Rows from block 6 of a small class-conditioned spectrogram flow-matching model, named by matrix and row number. Rows with one number belong to one neuron. Each number is 200 + 40 x the weight over its row's rms, rounded and kept within 0 to 999. All counts start at 0.
After each neuron's rows are labels from the 100 clips, of 14848 (inputs lightly noised), where the neuron reaches its highest value: "strongest on" is what is common among them. Only what is clearly more common there than usual is listed. The data: melodies that start on their tonic, played by one synthesised instrument. In brackets: how many of the 100.
# fc1: MLP up (model.blocks.6.mlp.fc1.weight, 512x256), inputs 0-127
# fc2: MLP down (model.blocks.6.mlp.fc2.weight, 256x512, transposed), outputs 0-127

fc1.416,249,199,210,193,217,159,174,256,257,188,228,210,187,170,201,162,200,174,162,139,118,233,156,196,212,182,196,199,211,226,206,206,195,180,177,235,243,189,145,193,178,226,129,188,312,202,164,208,266,138,226,221,194,284,234,204,175,194,284,187,290,77,242,157,291,180,210,244,197,197,194,203,264,195,213,217,238,194,273,231,214,224,132,255,223,170,161,259,239,179,214,265,202,252,219,187,129,147,144,236,193,202,233,220,216,237,223,254,153,142,245,182,172,215,164,183,214,204,184,239,197,239,200,275,112,263,49,191
fc2.416,226,205,237,224,184,194,188,209,187,206,174,188,206,214,207,241,238,200,104,189,172,199,196,242,217,191,181,154,220,157,174,142,174,190,254,185,195,183,202,222,161,110,169,136,211,146,185,171,172,142,190,188,243,253,195,267,216,251,167,151,160,265,218,164,191,209,182,172,200,174,252,213,191,199,240,166,171,235,267,106,211,207,108,216,206,197,232,125,197,207,198,90,191,176,158,181,177,174,212,214,215,241,151,229,192,209,171,134,212,250,186,187,172,150,232,205,200,178,197,281,209,196,216,189,171,213,221,343
strongest on: square lead (44); organ-like (26)

fc1.43,126,180,135,210,216,209,189,262,214,143,178,172,134,268,188,176,237,203,190,172,128,124,157,188,169,167,143,163,237,184,167,211,176,212,190,309,184,259,172,276,161,219,155,253,216,173,153,166,259,219,257,238,127,174,240,121,263,224,220,129,136,187,260,200,169,189,197,205,164,180,201,233,228,268,206,153,209,207,218,213,245,201,206,210,266,253,196,285,164,226,180,223,163,212,235,177,247,180,264,225,182,194,218,217,271,155,182,153,174,234,142,198,199,213,197,191,254,223,178,204,192,228,251,178,209,218,205,162
fc2.43,112,170,258,221,203,182,199,213,234,228,201,297,290,266,222,207,192,263,216,162,255,281,151,181,134,207,171,183,194,204,146,167,160,142,165,216,170,169,177,84,202,207,155,114,242,293,223,190,214,206,179,206,188,199,228,291,180,259,212,84,174,174,136,200,234,247,211,185,192,221,192,284,158,318,191,161,185,230,205,251,213,209,211,190,220,150,212,174,199,149,190,185,91,198,185,238,210,234,213,244,185,100,211,167,160,252,192,156,216,83,126,238,199,225,233,176,197,226,276,247,237,181,247,187,207,203,162,197
strongest on: the note C# (95); tonic: C# (29); trumpet-like (26)

fc1.393,180,187,166,231,204,136,209,119,240,204,151,202,198,263,162,185,180,266,218,240,227,286,190,156,155,191,191,139,197,174,118,231,212,164,193,191,171,230,161,266,228,200,158,202,200,143,180,175,196,306,188,116,224,250,219,212,182,197,209,217,265,177,198,197,151,185,102,123,176,204,234,197,218,150,256,182,120,253,207,205,147,242,176,184,209,264,194,214,183,202,207,219,199,202,171,199,116,320,189,200,215,212,180,177,194,245,169,127,182,216,197,212,215,200,162,218,200,136,204,181,183,148,180,230,246,175,197,100
fc2.393,193,196,180,203,159,177,199,244,182,217,190,163,186,260,173,197,164,168,150,250,209,197,163,138,210,228,217,195,158,192,184,188,240,252,244,208,225,208,177,227,148,213,223,204,199,126,192,217,183,150,220,215,180,211,234,217,187,195,213,265,197,218,169,225,203,180,201,194,174,202,201,226,242,141,142,163,114,251,285,164,199,220,207,203,145,195,174,200,216,187,166,289,219,163,168,281,207,217,195,210,179,257,153,230,192,78,206,135,249,215,164,181,160,206,200,214,183,143,224,107,136,220,208,184,224,226,231,345
strongest on: organ-like (37)

fc1.332,144,203,216,225,84,178,144,190,236,221,233,202,210,195,223,274,202,205,196,239,224,205,195,244,184,225,219,201,182,147,263,200,200,198,268,234,179,141,251,184,174,175,187,160,180,174,228,198,137,205,203,225,246,198,215,200,228,223,200,85,262,199,206,191,214,257,163,216,251,127,199,247,222,221,195,231,236,212,198,208,199,202,201,191,174,252,188,192,233,206,217,200,150,204,198,168,147,211,223,260,208,131,200,236,294,116,174,290,266,270,195,291,318,275,276,239,199,253,203,191,203,105,183,212,198,222,155,134
fc2.332,146,141,193,200,181,174,187,207,195,144,184,216,167,282,234,173,268,228,268,247,165,204,180,222,168,197,128,199,151,167,131,222,314,220,216,150,201,202,184,220,173,210,252,241,168,148,204,124,220,206,202,199,254,200,183,164,259,207,240,76,225,268,195,234,226,172,209,199,184,294,125,324,197,231,243,168,269,188,263,132,160,173,217,229,212,208,185,222,226,194,237,198,248,224,290,260,208,222,200,212,201,232,195,68,135,235,217,267,204,84,236,228,181,229,247,226,232,268,230,236,208,285,162,165,189,254,296,188
strongest on: marimba-like (29)

fc1.502,220,223,195,235,206,245,235,180,224,154,238,154,208,172,174,250,113,195,139,293,203,206,212,237,178,205,215,212,198,166,183,234,222,149,183,237,244,215,229,298,223,188,166,159,263,196,259,190,223,178,185,162,153,174,239,193,266,180,128,137,180,188,236,219,301,146,196,177,250,152,200,202,229,171,146,214,215,205,186,165,191,192,196,288,236,191,150,249,182,209,204,199,168,172,276,227,117,200,197,236,154,190,251,113,251,240,194,192,172,199,218,211,204,268,179,169,158,171,236,220,217,187,195,236,198,288,215,354
fc2.502,260,234,200,231,264,164,191,202,171,191,221,227,291,115,190,227,151,262,230,253,190,173,254,199,184,222,308,269,150,244,241,194,295,253,138,241,163,199,219,203,168,261,200,235,215,166,121,202,168,170,179,200,237,192,233,241,214,172,186,103,87,174,195,254,284,100,186,229,257,213,293,211,212,176,275,238,212,192,199,189,158,189,143,209,199,208,165,194,129,188,283,177,155,232,165,206,243,202,236,201,197,204,202,231,212,105,288,191,177,212,311,223,239,198,207,218,160,264,173,213,172,209,192,169,188,208,199,157
strongest on: clipping (28)

fc1.372,282,203,197,156,163,180,114,95,179,177,142,233,160,236,197,229,136,240,188,255,155,199,255,179,161,209,161,254,214,208,190,204,220,274,115,177,175,193,268,211,237,155,200,268,146,109,217,180,233,182,196,199,200,162,168,168,203,161,225,200,199,194,126,217,182,172,188,164,211,122,216,176,211,221,205,267,210,199,208,231,211,206,188,187,154,225,253,193,199,244,181,211,230,191,252,217,175,152,220,220,181,200,163,246,242,153,264,122,207,229,165,185,202,158,192,268,233,200,190,161,215,183,257,202,209,185,179,194
fc2.372,277,232,169,262,205,249,220,300,225,176,178,180,156,164,157,191,165,215,257,196,245,204,228,229,253,191,224,181,284,203,244,200,219,110,108,199,222,195,183,241,213,199,230,132,253,200,197,245,225,204,181,221,257,178,192,219,192,184,173,204,131,202,273,171,136,157,238,222,220,245,201,175,207,228,143,214,104,201,192,227,168,176,192,222,177,240,152,206,237,202,188,199,166,154,178,173,166,193,206,201,254,167,136,113,201,263,198,124,236,189,224,198,209,196,205,221,141,193,191,195,170,184,236,226,224,203,198,176
strongest on: the note D# (88); tonic: D# (30)

fc1.160,223,202,229,252,143,165,309,161,219,225,199,152,262,212,224,149,188,194,246,134,234,224,199,196,213,243,210,127,199,182,254,210,164,234,197,250,256,200,123,182,203,210,201,187,198,91,197,263,213,166,157,163,199,182,238,232,151,185,174,210,192,148,240,134,189,148,190,220,233,217,183,201,131,189,270,181,243,210,215,7,188,198,209,227,174,158,151,222,250,219,142,266,194,162,191,158,163,176,160,158,129,242,211,160,186,184,257,242,184,192,206,195,187,146,250,128,131,162,178,260,206,211,187,208,193,242,207,159
fc2.160,202,229,243,219,203,177,159,217,201,220,229,220,192,150,193,193,266,242,160,211,209,201,215,178,233,206,201,202,224,169,134,163,195,189,198,202,214,149,179,188,209,184,155,229,239,219,200,222,158,155,237,227,254,212,186,136,200,201,226,200,203,201,202,166,211,189,193,164,177,187,231,221,234,184,79,199,285,176,217,8,233,232,189,242,201,198,227,257,233,245,194,234,200,193,255,224,219,227,164,198,130,223,202,238,200,186,174,216,213,262,215,198,190,229,238,176,222,165,187,230,232,172,258,102,199,210,177,256
strongest on: marimba-like (43)

fc1.485,262,206,186,182,178,198,200,208,256,176,202,188,207,200,158,234,203,175,206,205,203,243,171,200,208,134,176,168,203,216,201,275,237,239,147,162,187,179,205,261,199,212,173,140,200,166,196,165,155,205,189,198,204,204,229,226,199,143,216,159,126,148,201,184,261,172,185,180,179,259,209,225,209,135,185,176,116,212,215,224,256,188,217,273,203,203,161,239,219,205,213,216,187,210,167,249,148,187,286,223,185,206,202,157,268,137,244,216,253,188,204,212,171,210,146,239,223,181,186,153,247,101,236,159,203,253,208,179
fc2.485,224,236,193,173,243,201,216,178,246,261,199,245,197,226,255,181,164,194,223,139,105,193,169,124,208,193,206,169,189,201,202,122,123,157,166,72,200,200,206,121,176,167,173,310,210,213,214,199,182,189,242,193,207,247,211,202,230,135,218,167,191,225,175,252,286,203,249,241,205,170,200,244,202,204,196,163,129,173,191,175,197,145,180,198,238,218,202,175,222,172,192,238,176,197,182,172,208,205,170,171,203,193,214,242,124,222,196,275,202,175,189,216,200,187,147,203,217,185,202,128,153,297,189,216,203,131,180,208
strongest on: the note D# (81); the note G# (67)

fc1.53,161,144,273,250,154,275,183,146,203,202,186,230,187,234,229,199,184,194,237,227,248,183,210,198,177,205,241,198,166,194,202,194,251,190,197,156,190,202,195,143,244,225,220,198,197,197,306,205,138,173,195,207,264,259,241,227,197,231,190,173,231,190,211,157,262,235,190,258,192,254,194,198,214,212,176,192,186,198,118,213,174,209,199,176,194,132,177,221,246,186,178,211,204,99,167,193,83,196,192,225,207,223,203,224,240,225,186,204,326,107,166,206,221,203,190,197,152,214,219,201,266,230,200,137,220,149,166,111
fc2.53,147,172,254,145,206,231,208,182,260,197,245,193,244,270,155,247,218,219,174,212,132,227,168,234,212,249,221,261,188,235,208,198,261,200,231,222,182,250,216,223,198,198,188,168,198,182,279,161,200,201,164,164,160,207,229,114,213,229,229,204,151,201,203,208,318,222,193,128,211,122,221,199,200,174,287,193,207,229,85,200,192,274,204,223,178,235,232,219,211,212,260,189,198,196,207,238,280,180,198,109,153,191,193,173,174,125,171,268,112,302,220,229,187,128,211,194,184,140,188,243,197,181,231,266,216,155,272,220
strongest on: the note C# (67); square lead (43); tonic: C# (29)

fc1.108,242,161,202,185,217,228,186,250,163,158,174,209,190,216,142,222,146,134,208,251,226,167,279,131,200,198,223,185,233,198,191,178,245,198,187,201,257,196,209,169,209,277,179,234,168,212,212,189,220,242,191,167,205,208,218,211,239,148,217,184,190,210,294,200,165,164,204,252,203,109,196,249,239,237,184,206,222,200,210,319,202,212,187,177,196,163,202,226,248,295,169,181,183,206,208,213,219,233,233,193,203,200,192,63,230,234,232,160,246,289,187,177,173,209,144,171,166,252,205,238,213,201,209,184,134,187,182,198
fc2.108,93,135,217,208,201,211,188,154,262,216,159,201,227,195,192,251,199,242,188,216,233,243,146,233,215,261,192,175,195,198,208,195,189,125,159,238,208,248,278,167,203,218,179,205,246,159,217,202,199,217,180,209,134,200,254,193,207,234,211,249,181,177,188,259,241,209,194,111,177,161,180,181,215,122,353,182,180,202,146,225,208,208,110,200,199,271,188,195,182,194,202,151,213,214,253,196,167,196,137,153,149,231,218,111,150,230,207,251,191,239,216,228,200,177,254,152,257,165,181,222,214,201,201,257,238,199,222,56
strongest on: the note C# (76); vibraphone-like (56); marimba-like (26)

fc1.146,174,176,185,304,195,213,193,255,195,134,201,243,124,211,218,266,166,213,213,187,143,127,202,198,194,211,202,186,158,183,239,140,218,135,369,193,231,197,189,161,233,172,216,150,217,160,265,202,200,148,210,248,249,203,211,244,274,231,220,194,244,123,206,198,167,201,195,200,185,177,237,198,155,209,176,205,208,167,237,212,146,223,183,179,177,190,250,214,200,161,192,219,206,180,229,104,188,239,217,237,213,117,163,147,240,218,203,270,182,185,170,291,123,278,135,169,244,236,190,278,250,222,198,168,193,242,199,129
fc2.146,145,203,199,260,159,181,198,162,168,219,220,177,297,182,165,132,188,249,217,230,234,202,187,175,180,231,208,217,158,189,216,176,220,316,341,155,160,211,180,238,199,198,168,312,131,236,133,191,185,204,262,242,168,209,124,70,220,251,178,250,249,266,178,184,182,220,212,197,200,203,213,182,262,190,263,230,224,228,236,204,172,180,149,169,251,200,155,171,190,241,217,201,171,171,187,180,208,271,218,189,221,187,179,218,217,252,221,155,224,169,204,233,232,250,165,237,261,246,152,331,220,211,184,197,183,207,206,186
strongest on: the note D# (88); tonic: D# (38); electric piano-like (25)

fc1.477,208,188,206,163,165,178,177,195,234,135,172,199,185,171,330,224,200,204,134,218,167,225,233,186,198,212,186,106,250,202,205,225,285,210,153,198,225,192,202,235,172,199,199,233,190,99,170,190,232,254,206,197,171,165,216,198,197,127,190,186,177,157,199,172,193,196,241,191,202,154,265,248,222,135,202,291,226,174,205,289,206,205,190,181,166,205,242,205,206,235,200,261,182,220,153,275,165,248,267,178,220,138,210,179,176,176,254,148,133,173,155,231,219,224,177,278,190,191,210,149,203,181,274,253,190,256,191,229
fc2.477,221,185,177,219,194,212,148,221,184,221,187,189,210,111,64,232,249,253,226,273,228,203,261,201,248,242,153,131,255,196,181,195,217,213,194,185,174,215,195,199,188,140,173,157,197,223,208,265,231,271,145,272,191,270,200,234,232,62,205,191,236,230,142,237,181,172,217,200,224,238,152,229,187,180,213,322,196,294,260,298,241,212,192,227,115,223,180,134,213,266,206,191,191,208,212,91,301,233,138,188,257,190,216,204,234,313,191,172,231,259,206,188,177,149,114,218,249,273,200,134,221,157,187,238,243,171,270,183
strongest on: organ-like (82); tonic: C (27)

fc1.137,238,200,127,191,250,204,171,220,255,127,221,199,163,247,152,199,168,199,156,174,98,153,173,182,178,173,211,122,198,179,255,186,183,198,237,174,297,191,146,274,195,258,202,207,170,170,220,187,225,205,275,195,165,196,283,208,230,211,188,51,218,179,187,219,91,187,210,187,143,179,208,203,191,209,205,95,194,197,169,123,216,224,196,178,176,182,272,201,183,143,172,216,204,209,269,165,284,228,190,206,195,201,224,150,215,186,190,240,189,269,204,183,143,181,204,198,273,216,136,212,233,138,251,164,161,222,208,242
fc2.137,225,208,238,148,238,232,199,200,158,223,270,197,199,180,204,211,230,219,220,206,97,201,211,178,218,189,195,70,202,220,160,236,273,143,180,242,169,195,230,205,207,209,215,178,222,180,240,181,177,182,195,211,259,221,149,174,175,196,224,350,220,187,168,175,248,210,186,104,185,208,226,170,202,162,194,348,199,207,169,304,205,220,205,218,159,194,257,189,206,226,198,201,255,244,195,204,210,198,153,184,208,176,164,171,182,142,142,220,105,251,181,150,180,211,202,204,181,216,185,203,165,199,251,172,181,196,199,142
strongest on: the note C# (100); trumpet-like (37)

fc1.78,175,188,243,193,228,231,214,196,188,164,221,188,236,226,175,173,238,219,253,200,166,222,262,201,223,157,240,55,158,177,227,236,164,54,233,192,183,146,192,153,148,243,225,145,231,82,211,165,194,197,203,200,237,150,250,321,255,172,197,243,202,215,151,205,252,201,266,117,103,248,198,199,181,201,56,175,179,195,171,210,244,199,192,149,221,185,254,231,189,244,180,215,227,190,203,172,249,176,178,265,199,198,159,258,240,176,210,267,196,142,206,216,210,200,162,192,185,214,184,222,201,203,162,120,207,161,174,189
fc2.78,160,243,230,234,214,132,247,180,162,215,186,221,174,235,186,174,216,186,197,145,188,256,271,271,207,184,208,100,175,202,266,214,213,331,198,221,203,211,253,218,183,135,181,283,210,193,183,222,143,183,226,183,190,163,260,136,199,181,265,287,217,177,258,154,263,226,176,232,250,129,188,199,214,184,301,177,211,171,202,189,147,204,187,229,222,230,110,224,132,200,237,166,298,246,195,189,89,175,213,199,160,145,201,102,236,202,227,265,213,257,232,178,225,161,186,125,186,222,177,185,249,186,198,237,266,182,216,197
strongest on: the note D# (96); tonic: D# (49); organ-like (31)

fc1.480,166,137,206,204,258,175,163,195,266,180,245,200,198,166,153,212,161,177,196,290,123,212,184,167,191,179,239,279,240,163,202,191,275,146,164,178,199,183,215,199,154,203,117,138,160,264,188,92,246,182,219,179,207,242,182,168,180,202,282,165,175,284,254,176,187,199,199,297,175,190,206,190,118,192,155,251,192,219,176,227,155,248,157,169,247,199,216,173,157,223,270,135,146,186,249,199,194,226,200,253,139,131,164,204,215,202,204,195,224,129,189,141,184,223,188,228,250,178,200,158,187,201,289,243,197,197,204,185
fc2.480,180,193,203,236,193,202,166,218,198,182,165,272,134,220,194,264,276,151,201,237,231,195,245,206,244,288,213,193,196,192,154,183,228,228,174,211,302,197,161,220,205,201,119,183,152,251,198,253,146,138,200,200,252,222,191,209,250,211,186,195,209,184,187,141,193,195,174,202,197,208,140,201,100,182,176,145,272,218,216,187,196,223,241,219,290,154,196,224,256,233,154,201,202,173,228,220,196,255,234,176,212,214,213,186,181,180,148,227,118,246,206,200,164,247,219,202,169,210,217,236,246,210,245,159,292,230,234,235
strongest on: marimba-like (28)

fc1.509,193,196,201,126,310,241,223,235,187,103,225,144,179,186,225,176,176,218,227,197,128,166,265,232,215,180,192,179,251,189,227,168,136,169,122,306,295,225,203,166,125,219,212,237,219,125,152,195,279,202,208,218,203,195,213,163,238,248,174,199,229,172,147,127,176,211,200,111,154,153,192,202,196,190,201,236,181,191,222,126,202,230,242,150,220,189,285,233,207,268,155,252,222,269,225,129,217,148,200,191,151,220,235,211,160,200,196,187,200,200,159,204,180,213,169,145,205,191,159,198,271,260,211,233,157,200,213,270
fc2.509,279,220,180,265,198,163,198,174,222,157,204,178,203,186,200,189,221,222,233,199,172,238,136,184,196,243,194,199,182,190,175,242,200,43,279,124,188,222,208,110,194,199,129,212,209,108,202,131,200,214,173,154,223,196,223,146,200,202,236,211,249,211,176,143,206,185,181,112,201,279,194,241,206,177,229,275,230,182,91,223,185,233,197,231,199,205,197,191,219,156,226,212,213,191,194,200,247,216,139,167,220,191,164,243,124,105,201,168,225,167,232,189,187,159,156,216,199,210,164,206,157,205,239,194,227,183,187,139
strongest on: the note C# (79); organ-like (58); tonic: C# (26)

fc1.148,184,200,238,232,179,234,193,249,253,183,200,215,162,262,201,143,217,222,207,187,141,136,134,157,157,252,186,92,212,203,209,184,212,137,263,130,243,189,92,194,190,139,206,245,133,145,264,195,185,216,204,222,270,187,268,151,222,233,152,88,221,168,194,155,236,219,158,214,158,160,196,204,234,258,206,152,212,190,212,243,218,229,201,215,199,210,218,254,271,199,199,194,183,188,197,144,224,206,246,279,199,145,170,156,332,180,200,253,186,234,127,232,178,208,165,155,228,231,111,220,257,244,250,198,178,242,222,160
fc2.148,219,198,151,212,201,218,244,171,178,224,197,192,211,252,184,263,212,177,191,188,198,265,233,228,234,207,201,135,203,262,196,157,134,227,205,248,160,198,186,185,176,242,194,142,195,255,245,241,147,169,197,251,200,268,192,205,139,204,189,147,198,79,194,156,273,200,192,171,250,182,198,208,200,231,248,161,259,201,133,293,196,200,175,218,160,172,183,189,200,200,113,199,173,261,213,176,191,250,194,202,215,242,214,201,173,310,182,110,166,188,159,184,238,145,111,131,185,232,246,254,227,183,262,240,191,178,227,199
strongest on: the note D# (75)

fc1.341,206,185,207,222,179,188,166,206,195,232,239,257,240,192,147,206,224,291,251,171,186,167,152,230,164,188,204,198,191,277,177,169,295,243,239,144,131,179,218,208,161,175,153,145,165,189,272,191,180,198,220,224,220,64,253,205,196,331,223,211,208,218,164,244,222,201,168,197,229,224,170,203,198,159,229,222,262,213,223,182,180,215,171,237,143,238,179,201,237,171,181,175,161,203,168,178,178,182,260,231,206,213,204,193,202,232,169,138,195,146,204,238,227,205,128,198,172,153,200,260,224,109,226,215,208,118,227,174
fc2.341,207,186,223,191,195,250,191,238,177,76,251,200,138,186,342,208,170,180,221,222,223,218,177,205,180,179,200,224,204,233,193,165,186,197,244,223,198,187,192,237,100,267,254,267,179,218,171,201,159,210,254,199,214,72,169,168,212,377,203,219,242,199,231,157,217,235,244,226,198,172,270,209,205,227,169,192,233,183,178,217,188,230,179,172,204,140,186,200,252,198,219,198,235,198,225,270,173,267,241,218,206,201,165,242,158,208,176,154,249,238,206,271,158,252,186,247,140,171,187,202,183,208,212,197,156,168,227,196
strongest on: square lead (32)

fc1.405,179,186,216,146,274,237,148,216,169,197,260,255,180,211,222,209,257,138,160,243,225,221,194,168,189,273,219,242,273,172,212,290,158,197,202,153,171,166,178,174,196,162,158,210,176,237,222,178,190,201,182,190,202,123,143,213,145,190,256,217,132,202,182,183,219,234,210,251,234,193,228,193,199,192,216,211,192,231,156,202,168,236,173,92,240,261,171,207,162,136,204,256,237,190,194,202,207,189,200,203,118,190,234,201,243,202,167,233,215,172,193,216,215,232,185,243,163,224,233,189,230,229,215,267,150,198,211,141
fc2.405,241,233,240,273,164,200,180,202,190,182,283,145,189,187,206,206,127,241,201,259,187,191,184,182,176,174,234,243,237,225,107,162,168,213,198,206,248,185,258,230,249,205,183,227,166,218,204,207,188,162,174,214,213,159,147,153,173,203,161,168,269,204,204,151,151,97,220,136,196,183,209,163,251,152,209,195,219,174,211,207,222,246,194,279,250,148,201,191,250,166,166,120,182,211,212,200,201,204,231,214,122,232,215,231,218,190,217,221,189,207,210,159,212,125,183,242,268,161,235,185,199,194,185,166,165,170,187,228
strongest on: organ-like (56)

fc1.244,177,209,179,161,226,287,178,192,189,191,236,279,216,252,185,219,207,257,213,221,190,181,199,238,184,219,152,208,199,213,77,229,178,189,189,174,155,76,226,215,170,132,151,208,211,182,142,244,185,242,220,210,159,129,133,201,200,143,197,209,239,190,180,213,201,245,153,217,265,225,225,153,255,197,197,196,180,192,155,216,161,260,171,206,182,243,253,337,229,197,238,186,178,200,144,221,185,215,247,341,134,127,212,206,195,236,175,186,184,191,149,225,196,238,203,276,191,205,257,171,258,228,214,262,244,221,208,205
fc2.244,232,206,199,212,199,142,139,227,160,204,236,173,159,220,196,222,213,161,206,205,154,201,143,222,192,161,176,123,170,198,287,172,153,154,207,167,200,93,220,190,211,127,140,186,220,154,194,111,170,236,212,203,179,130,159,219,209,197,258,237,176,199,183,185,241,144,210,144,145,203,236,221,212,201,128,188,191,168,213,115,215,246,206,149,234,166,155,42,169,160,178,146,154,224,147,203,225,141,181,67,168,141,225,209,228,214,207,211,199,201,263,214,229,202,258,248,221,221,250,191,161,234,198,173,227,204,171,210
strongest on: marimba-like (26)

fc1.420,203,207,137,179,228,195,145,218,211,151,200,189,197,142,186,212,201,194,210,235,83,233,195,148,197,193,197,254,263,170,243,188,212,247,142,220,233,211,193,195,231,215,157,168,178,283,168,153,271,135,201,211,289,178,242,205,180,179,253,137,172,244,196,172,275,203,237,262,177,175,221,203,200,208,152,197,179,182,176,258,192,271,0,236,209,260,223,194,193,178,228,179,210,146,253,191,142,207,259,207,208,196,184,221,222,185,210,225,199,127,212,203,105,213,198,199,227,190,205,229,276,198,243,207,82,198,127,226
fc2.420,201,168,160,180,177,176,180,180,185,188,218,225,179,170,205,225,171,204,168,256,301,235,156,196,187,201,251,312,314,258,219,213,203,173,182,211,222,176,181,208,227,210,204,217,195,256,175,200,264,169,181,132,233,173,182,143,200,195,168,174,214,154,211,214,284,134,200,116,195,206,235,242,194,154,297,209,124,214,143,308,212,310,356,195,213,209,155,263,217,188,137,210,161,260,212,211,207,173,173,181,199,187,244,188,232,223,150,249,197,165,192,279,196,206,151,187,182,178,253,150,168,210,188,183,174,197,163,77
strongest on: marimba-like (30)

fc1.386,195,193,211,163,230,213,214,202,141,177,199,144,204,217,201,237,191,207,201,168,192,213,204,223,221,196,178,240,291,182,178,249,227,223,188,261,240,170,237,220,199,129,246,214,288,133,116,189,230,107,260,221,163,188,155,173,216,153,185,178,191,155,214,201,193,237,181,163,152,195,240,184,198,160,208,206,275,217,170,216,148,200,189,220,211,153,241,192,198,240,201,232,292,216,219,232,117,84,175,196,185,187,212,181,246,185,222,98,184,211,220,236,118,245,255,212,185,247,206,184,219,228,189,204,201,172,272,296
fc2.386,234,227,214,215,178,213,198,182,151,215,174,241,188,282,205,154,195,205,93,225,211,281,206,201,249,178,194,251,228,186,206,156,208,174,193,172,187,262,220,256,225,327,210,238,234,164,146,200,218,219,202,224,99,238,137,239,214,127,201,164,151,195,185,154,244,166,190,247,218,215,196,198,175,156,205,223,247,135,250,207,178,141,148,162,295,189,176,140,171,237,245,174,193,221,204,160,221,199,168,164,230,176,226,258,164,201,183,117,151,223,193,191,174,130,289,251,205,203,192,264,181,154,257,170,191,220,180,154
strongest on: clipping (33)

fc1.3,270,123,179,251,231,202,186,201,79,227,209,197,198,221,197,250,138,201,208,214,201,205,275,224,191,82,223,179,165,110,176,175,211,181,229,11,256,239,206,187,296,218,159,216,281,143,237,216,213,169,202,216,177,200,159,301,196,191,216,229,223,151,211,228,202,225,206,259,199,166,202,149,253,195,251,209,253,187,221,327,194,210,213,160,217,226,212,196,228,189,164,258,173,189,203,116,215,253,184,227,130,216,239,172,214,200,156,212,191,154,204,178,218,212,313,181,217,270,197,281,188,209,142,167,198,209,200,145
fc2.3,212,212,187,200,204,206,198,178,198,353,204,205,197,193,201,238,201,270,190,205,187,194,210,198,184,231,244,245,200,131,172,174,206,207,173,261,188,144,200,204,200,152,174,163,183,189,195,228,253,208,187,234,199,152,191,113,179,157,234,190,277,260,207,204,216,207,210,125,207,204,160,201,217,173,153,195,250,263,186,230,149,195,206,176,201,193,133,180,206,260,207,101,218,147,262,184,206,260,240,214,143,163,203,242,227,195,162,237,216,240,199,278,170,170,251,199,195,179,224,216,253,196,154,169,178,191,224,260
strongest on: marimba-like (53)

fc1.444,103,183,193,197,215,215,213,185,202,236,208,134,217,255,201,213,198,199,274,208,304,223,141,236,208,192,198,198,163,233,192,198,177,246,220,199,191,225,214,289,162,191,146,221,139,212,224,137,177,246,204,187,194,159,146,212,171,226,166,264,136,203,198,195,232,205,164,164,193,187,196,184,216,218,161,203,266,169,285,117,189,202,181,173,151,257,248,194,307,199,163,129,201,253,203,197,208,222,214,227,190,197,180,166,195,212,227,173,263,223,240,210,208,162,85,208,247,198,170,215,253,193,194,184,271,292,239,178
fc2.444,126,215,203,182,205,196,162,209,275,170,157,202,189,248,227,202,151,179,109,305,157,219,194,217,215,124,228,163,187,209,208,181,148,166,186,188,223,191,271,92,143,139,200,162,207,266,200,201,164,153,150,139,212,147,222,222,200,217,263,196,216,185,212,197,188,217,249,250,308,215,195,218,175,183,220,199,239,218,209,101,221,202,285,186,279,198,214,166,209,246,226,177,184,152,197,207,219,140,175,200,201,236,199,224,195,130,130,239,103,198,181,199,276,233,114,185,200,172,239,198,197,177,203,222,201,209,181,245
strongest on: marimba-like (29)

fc1.299,212,182,192,113,273,183,154,219,267,219,223,234,168,208,210,162,232,259,168,195,259,226,125,202,171,223,192,217,217,166,150,183,163,185,187,199,189,199,224,272,169,262,139,216,269,244,111,180,238,292,157,200,134,222,175,177,193,187,234,112,225,259,224,153,139,197,172,174,195,207,203,177,140,205,136,205,227,208,175,205,244,202,207,286,209,257,180,257,124,197,189,201,118,243,205,264,100,162,155,151,169,208,219,185,178,302,173,179,216,182,165,152,169,189,201,201,118,177,219,341,207,177,247,294,211,189,152,94
fc2.299,150,215,144,186,136,162,164,175,197,194,168,232,183,133,208,220,206,178,261,176,179,218,185,188,170,143,225,182,178,188,278,130,174,217,191,174,178,175,170,129,191,95,161,231,233,201,161,140,236,193,188,183,201,180,190,213,136,139,204,145,188,127,201,204,206,228,202,220,208,187,137,99,132,211,247,245,175,191,150,223,201,168,186,176,263,146,274,181,208,126,152,223,210,199,128,219,218,157,275,242,189,250,191,248,206,131,204,184,241,249,163,166,168,178,198,251,315,191,202,302,248,229,137,157,221,126,181,282
strongest on: clipping (25)